{"model": "multi-label image tagger", "dataset": "views of escape-time and Newton fractals", "train_examples": 145000, "image_size": 32, "crop_scale_min": 0.8, "horizontal_flip": false, "translate": 0.12, "rotation_deg": 10, "arch": "efficientnet_v2", "norm": "batchnorm", "activation": "relu", "channel_attention": "se", "depths": [3, 3, 3], "kernel_size": 5, "stem": "deep", "expansion": 4, "widths": [32, 64, 128], "num_labels": 18, "init": "trunc_normal_002", "residual_init": "none", "optimizer": "soap", "beta2": 0.99, "lr": 0.0026, "beta1": 0.95, "shampoo_beta": 0.95, "eps": 1e-08, "precondition_frequency": 10, "max_precond_dim": 1024, "merge_dims": false, "one_sided": false, "adamw_lr_other_params": 0.0019, "grad_clip": 5.0, "gradient_noise": 0.1, "steps": 13500, "batch_size": 384, "epochs": 35.8, "lr_schedule": "cosine", "final_lr_fraction": 0, "warmup_steps": 400, "weight_decay": 0.05, "adamw_weight_decay_other_params": 0}
Rows from block 3, named by matrix and row number. Each number is 128 + 32 x the weight over the matrix's rms, rounded and kept within 0 to 255. All counts start at 0. Numbers have three digits each.
# convs0: expand 5x5 conv, stride 2 (model.blocks.3.convs.0.weight, 128x32x5x5), inputs 6-11, a 5x5 kernel for each
convs0.63:120123153130097121119136171136163092120117168104108072061140166126105152119146111099127111144070131104102130165154113149080153115104113088127084151166113079170097098086194147034125104106079138115161128153099168075089120137143152123115107146155084153095128119155117130111194106172103176183098117112083066091141160098129112127110119174111093116102185207110109110123149126125115127139131102099173108133128102146130098179105135111138114150097137135089088
convs0.64:174144153136138120124127144107131112085179145112130100140152147151123100170123149126158142084119113125081143133186161142148150081169144072125118104089095138152091112138101148097093129163117084074096160179116119131141137117110096113162151145139118116090097153169181178178083123154195138085141163142120132145130161093094149133110193141089127114170123155141144111113128145078106113150132116159100124148168110106115155150131134117144137140148109113132071
convs0.65:160172160122122107123163143123153091102102173154118108132118103155143116146077121126164081111106116164168095133171139173089110112136129115077113152083153188093115131106114138121159150120126124141130079136161108122124082177103095097100137143144099116120128119163142149118225156109140153116182159118114092106096177162118125123093071132136149121162101111155173154074139083155146117079186071120180122139126121159146126232132075112152121179114154153116141
convs0.66:160118149114093147098169122121145141151151133090134115153098087136047085129124124164103110118148122079173129109163134103169082091193112102170157111039152127141150093114082154069073122169118136101123082176178129092117087099106112157130170100120155128186121135144212155091136092134126111180115162128093153206082167143110066114096086104131138125128096109125146201151088159128094148129139147180120124149165101200185113109175097168114153068147085100112123
convs0.67:185087105196125143096120144206088072104161132123112178135161131135134185111104095173139167166144183122127182149153084129119151068113163140126103124106148172130121111102102111104153223074093107186209146136079090145137103058128215132067120113085087108139149149081112187149058129114130135127118129111149110135116123148114074113097159143076152116139081147124143102123167121100148129136122115177124105131080100139208142157111135154159125142130119120187099
convs0.68:134150182140132068158135144114144141108112140123150134149104104127066136096056190142122173156051094115112082113153087098159168109093107161088129191130094103127144159139122139120165106098160141123156076131130100133171069128179136153158154157117108134097133084106131106114166106140104092136107144127160120120147165186129045081096134120121048126101151159141134142130094147189148071170131143158108121128160138095117128127153097107117109132164149101116156
convs0.69:123086144123117096111148146122024123127122136082100210177097141135199109145143114081090068082113136128097137183157141064145141078120157163087153109080133106079187126094183105137134113177136122102163159149104120166135126063133065155144096136120121110041102113138149132130147133083138135192070116154105145104103102118136098131157103130057080161137209100030123108065168097110132107150129136100121083159148170131097129128116147139097124101137201120046152
convs0.70:102128146121114139118132157154084128118195155066151112164138177113146163143122128093091103132152110144102177154152097131153191107109124127126124165122083096139124121109171160110163164071135152151082192131160131118093172132108159122103127078177051144150134123134122111103155149150176126109218163170123082173142136157144108071127090160091138085137111212124109173112102170185152122123139123142141097107104090088122152167100091134156090152136141216160097
convs0.71:141122089122126133190134121121086140081143127093140109149118134109130113147116141132086081179067167159097112097149113133116148153166127145157147143142104181125106172115118077124134138176150097146143162107144151132183107115099108148108117159140177123157121135159092156111119113085072133107151149131123126148148132114118187129125145104170128148134137085137125138162140110126142139181133122125132118115183103134148121128156126132126128154120141124173041
convs0.72:121072169126148160114105141160168171156098097108103100114135128089122131097222129102136099049160095139102122092109123120134125155172139128160124193155097098153122092095123128193095155155139063149086101141133123136140137192115083150206193110157191104125116153158157155209134096154138140127129104147094104079062138164140108135110078117189138110148150100157161076108145100122142166194155120094114110177124099155137145114170157185097183142108086102075118
convs0.73:123163162135059174086127085160062136154167185156152223127086114185113180127144109099146129171116127188063081121182123139155119147123135134150181150067135090032148121186119076101163141135181163097165120159165147139121166162107082119122189118122127132128087116148177120155155091108168125080048081166070132057223112113113133140180114060114135122101108131146126163068137136170113139055154138100151123183132124114125176092108123132113132093117088134132130
convs0.74:180131138126126130120118132138126103056106125148092127073120152148090152090147182159131109178127114120097177121120107111119138115113133140089167145121166069119160098111127135138145135120145186105146141149107125123168097111133122172110094114149102122163149139105133117135098115150077099147133150134158116163156107179126092086110138137076064183124136096115114139147176127102158117109196141159118162186120061148147074203142086152167156114154068107133178
convs0.75:142126078098182126134103123138128078064136187159102141128083119080149147166117132140169123137151144146125125177192132154120147134136127103118154165114096196127132121153137169118139170128099121132154154116154147168126111077142176165097060152138123133134117125159088121163102120128123170183107156115134195021189111151137103127192163080160123137134109173097123136057173152093134159146130178083196158134099161078172152139099180142113097151088154106138142
convs0.76:167141127034094155142141091158085168174144080122202199123099135151140140114112130107124157078069088121097092053113144164162152063123159175116101093175100119056170202113083185111147172077146150107159176148112108148105134095173146074124128144124101190183126143149096216176087127128112115104139150123143150071171151144103110123173193063050102255132111087148227123154108101124174093139146124159136155167154156122191248138086103151179155151127146203174124
convs0.77:146132095126128058167135141124206096186087118070133115194082093123158113125108103078158173099132130114081082113113134130114090114145125094133115147102113123092171162125115122154143120114099118093131142106152102131121168190148183107092160104087124083171162129176162195147084135094123177139142131076129102159128132110091243225069152107142163123168086090101170126107102117123134162142142138103099129134154121115139058118127101161111140143157089165185124
convs0.78:183102134100103071140089142180103127113138089119198146134067120076142144076108101123138109155152136139118186123143137120073132083144163124136115148164113121162161165082128155160109148109102159092107081115119168094132134180086152143141166092144153121099118178144123082061181190085117107076142218126119141111093125128088149103093133149105153133149173112103148116145091150169102081121132134086108225165117102198135138103068164146103092102129192121125123
convs0.79:109146179169096080202177091148172161147145114149127096098086131113077156159136085109112151142106092122134102069095156126134159118099135171104132133100119135114028128177107091175155117139131092140162152142113103173154125147121109136130122166121099127097136115136152163130129100094182126151115124122118109151119123108117121173135115137151108098148073134136120150151172109082043083140156071147139095068152139101097155157169157150138181145142125107119171
convs0.80:130137139150173113161140139108145114080148168086168130093200118087080153154173112141142170140124153129098100117065131114140105126125134159094168098101113110148066110093091124193133072135175189118209115148102149148056071150118165148148139143126144070162149124094099134108142170158048108132176164148127147142136105133115112036108147087083163107051148151131146126157131120149174156048111142071199125100181137117137112167109090179135125132109113169146129
convs0.81:107119141135140155143051099162146125066206117148130116154094188169169092104164128098140153105070168139103113126135125119105109155105089107131171124120095119154135079140105139068127187142122112130172166136163095149146122144130089183129150051112135171170148124137150189070077161128146113104117141116104118126118076094143148140171105142151198225124025085136176150088105121130137132144107127110088193071127118150176147090098143129151143138102144137205120
convs0.82:131169155115122155125097169112165168128156138100126143048101086089122134106119109107152144127099100136166125177144154110140156149099114124138136143156116047101084109122091169140186096089140160135089162212139180174205138094169163115173130138184119158159097171124099104127158103105135109114076068107118120120159115113150116107161104088080108103119160103157079178059147121116115110183105130125175116182088078150163162113117119133108117083095093152125162
convs0.83:119134154144157087115202175107103102137115118118052101160221118159105104116098124133102081157089053083136110164167133133115119113158139098144165132175140065149116099092101109087142147160113125109164202140178088126113162193138094149207155108106118147117142088116147118197188079142134144078089114142103171105126129070062118176142101141111115112148167123095105149106081150083103160140128126120125090152154109133053076085187161069071084115176140112122107
convs0.84:087112168154144134170133093137169133096228171120151186139165117124126151094160149134172143143176093154103121111123077137103148104116104124100159136126165062139128098151167090138170094077113124148117149104132100116089107139202126102162140091171143110118173140180131174137127153110095116112093148133175084127141135160134178131086144154105176089139125076122105119161169087081078144135149220033147098121119154178096160136111180141108144109105178152113174
convs0.85:136126104110126129154166133087147092136106075126162134115172155153102129127115074165114107125128117119135056162146188128107094158100133146067098114091082067078162112144161132160101131151161125123129137118165101143106095107121118097104151170090128223137091171171153168142166132160187120108091130153074159144136158159163109137129134099191150116091130142203158112149076131158161134095101111095133137148120151173128163168125103132144128136106087130106096
convs0.86:159157038128157134136122169105138133107153112150138110183105125145118129146187097122205145150138140123092089150118132141125149103123131157058121181111089086182110172208117156170091083074154152153133059155160112095051177167129139084214134099088083134103114140089175125143163101118100169069093255140068094065129153123077107063087140146148081127125101181124113151125108122096116120137155122099144079106097169144153160161146103097120160201117154137118078
convs0.87:097100110111131110181165159182125194090127193111160108156136132106106067155149095107095078089118113112129155138094095192133103155162105153129109147101092164143108159131127085134136201142136144169161098127136125160144120097148123111156120166154125149152107079176160210108133063144155155123121123132114124150126170113161048094117133164093108153125147124120123063118112056081146106074180131103137066159148138101104139161150123127224117093162152152117133
convs0.88:148229090113094139118158168195109107220134165110102067119159124114106103137116095056134165053053082165092158143120134144157140139143095118134162195153126112136125170141099113142147089149114105063121070094165130127153135144129116140092135109161062087179087122131132159107105084115142123105148138108107094088119176090118111128107151109134155076093119110108095136145130195159140169180145140145142149116130134143130094130159081085159122112135085163043140
convs0.89:132136103075149133126135129125138148138093121124045158126136098111145189118146091089141127079093138114133146160105153125163119164146134147140109140119134160148089143090078083108124157166096157090132093093111148129072140146091142138160161136099156108177115108091122166130148202115141138144133144113096152092170101125093108115139162162135145142127145206108106173147088189145084104135175094147089093144100159160066147145153150091191165111108205123096159
convs0.90:126139156156132145153144151114097204139129077121086136192164104115141093165140122121141133035155122086177146100125108121176094105077179149102087133172148147078071151114108192152129123168076113170173116156155136102094148145125153198142132088113153133168192184162122141101161169117060147107135078066138119105122089097134142181128131119121107121113166115089115224134163081121128091103088119097074126180182028103101124132205135029121169106118062073174148
convs0.91:124136117115090075150140185070146149190167127176137168158091169131115058101091144147130131190167108111135149125105173094072177143141105129129095162171175167132114106133136072107174171131091083125135140093098127133079166172121085117088145187068087118145163095238137133099140158156198100171161114130104114125111141114045176122141187145131150118098176136058103112128138057113135142161160130150122130139162122195165140134132170155133163156135179131135074
convs0.92:097139096121139109126097112207102107157111111137104110120132120109144117102140138154112120128151095130159115138110068123180146149178089116100152168181087144140182108173133173144199159168131104149193180110163031100088150127099128119186064106150135112092176085145139181083156143136156087135118136055143146157104119127097110139071057118173115127131166113146126179078125123135137164134131084189090148073134087134114082182183158148159136135106110135117133
convs0.93:114196122120163141111183131110103134088126067142095138121164117107146079121135134167164126108109107075124191088167084163114175103090099160074062163099085151100086147178120113110155100086171134157169098098100136110093149153137091109134122117152097175109143172167179150074112186155172122132152180105141093115065089094131138068090127129164208186160150113171150098104082167151123093109157191108084179132126112144105097095101123144138103113127149073121099
convs0.94:114088120090122109084127163141180166142096094172134182158165156123130148106089112103114150137128124075109125127116127123150095184166124159155125132119161145177119134114140138190144157090109153169134072114158155110204095106130164187093151062099142140180152115135148113080169124145158160146115155135127209141136187113137154154147139105173123106175077110142152096116067080158116109095106138112111147088023125153190181083066137160165148114149162194174158
convs0.95:125119095134109115080098130067120117105023110142080138093164151130088119133106146065111160110125106140084153168176158117170133108094118147059187164135119129131125062114174136159069134119074125135140133185136088103149111120112130202169181134086125102121083159097138085160155163119146110132125128092134120096085076153144137105143142109065079022091140129110116124160148101108092132097076101150195163167098166109117083123159073114143126090106146131098181
convs0.96:122141131097174126117143135080105096080152110090090120122125076179107124130162109116059179101142112073164198126129138173134080130105123166152156109154128104164097121145134172117141109127166173124133190102147088158128170135140142151121124122195153140127098164140021117168135116091126127112189143140143144113106110102137118085096191084096104128227126158116138122161125139128118067136116164176122122112142135156125120094153081104120125226112158118171178
convs0.97:147110139076112096072103182195124146100152136091174155124094135175151131068084144158105106184160133185140180107170097092092099096121098089056051091113090161111183093174077131128107133112117139125116102169104138111083149106098041128132118102152203135154188130148185103141127156173128136146122134079084111167113125139141091077120159086120130156063170070192124173073160139138131075179153047161158131066146150161122155111052087147149129099118128162078127
convs0.98:083083121129125058142189097149084136156106112115169144141100146112166102127127079087101125107129102087089183157104089149179088074094188113109128187133109157138115096161114076139095089139149152133130150124153103173067123099142130118147160146168110102122060140149133203190132139158075124126101143081180070106244133116137130179129155129234160108120136187151053080135056142110161255113123109098145132094133156152115052071182148050103143178115114120098145
convs0.99:146117172084158126143183156143101181124149090112149092155173122116156107103167139126131121090141129147151122134165177135119090105081075176161085094106078128123120083115122174101152153083159115076113178136096127133108203101108144109079157150178087131131128048102162140123162041132094121146136095159098083096144127095149157142172090066173140142118105138084148139134154177129093143128150138110144158133135127111142204105143082147111130141146081124162150
convs0.100:149127165118186127133148091145148096138095140184058155113177134101094166094119154091103127156106117108117074156050099163132142106129094128113102086152152085161080112126125120083137093146094170102146131142095170143124170149103123099101115072109125084080152081080160112141146136138154101093135150067097107117155057144125065161195106148117147149124162147151141167153115174149116139038091166098165098124165106155125150138128155109128136168116119160160114
convs0.101:118078097147092119117110112151121089139146130085125139067170125131192082137124127146175139164138123137055145121129137082149166203120139146127109103134063146162161151107076109176107135129179185137073175109136116189105122177157132114142134124141132110171163109116173102132147117172177112126167128121177075177067104084119106159146143084079177120122130183126122120095105110145189133168102110061134185179105080112175102145101189136128106071105203156125122
convs0.102:123137130176128152112169161171079129154152146095115104175101115150147131094177159100072206108127050156119097115105124103119132196077093135113111136148144067125106116092168131110120128207120149124096137178138118152123100124102128139116134187095110199134125177113086086082107120114096163117158158099160128094132114136060147099068075142117146172114141129150085104104155128133119137153115083210106087096112136134178148053113117169127101173154075165184147
convs0.103:086174078142157116062175138152139136095116108148106149115123158133118164118082124150161169138106113163119085118183146131171143161117111077151177124115150126154149183096072125105106066141162163123104088145145154099120099137142086134051130166126135076145175160140113093122195176078118152102156136057092195076142092132116104123107131135145093134087114123103123147095123122086060189178116109103100107124127110057174139136082120095175119118118161148143155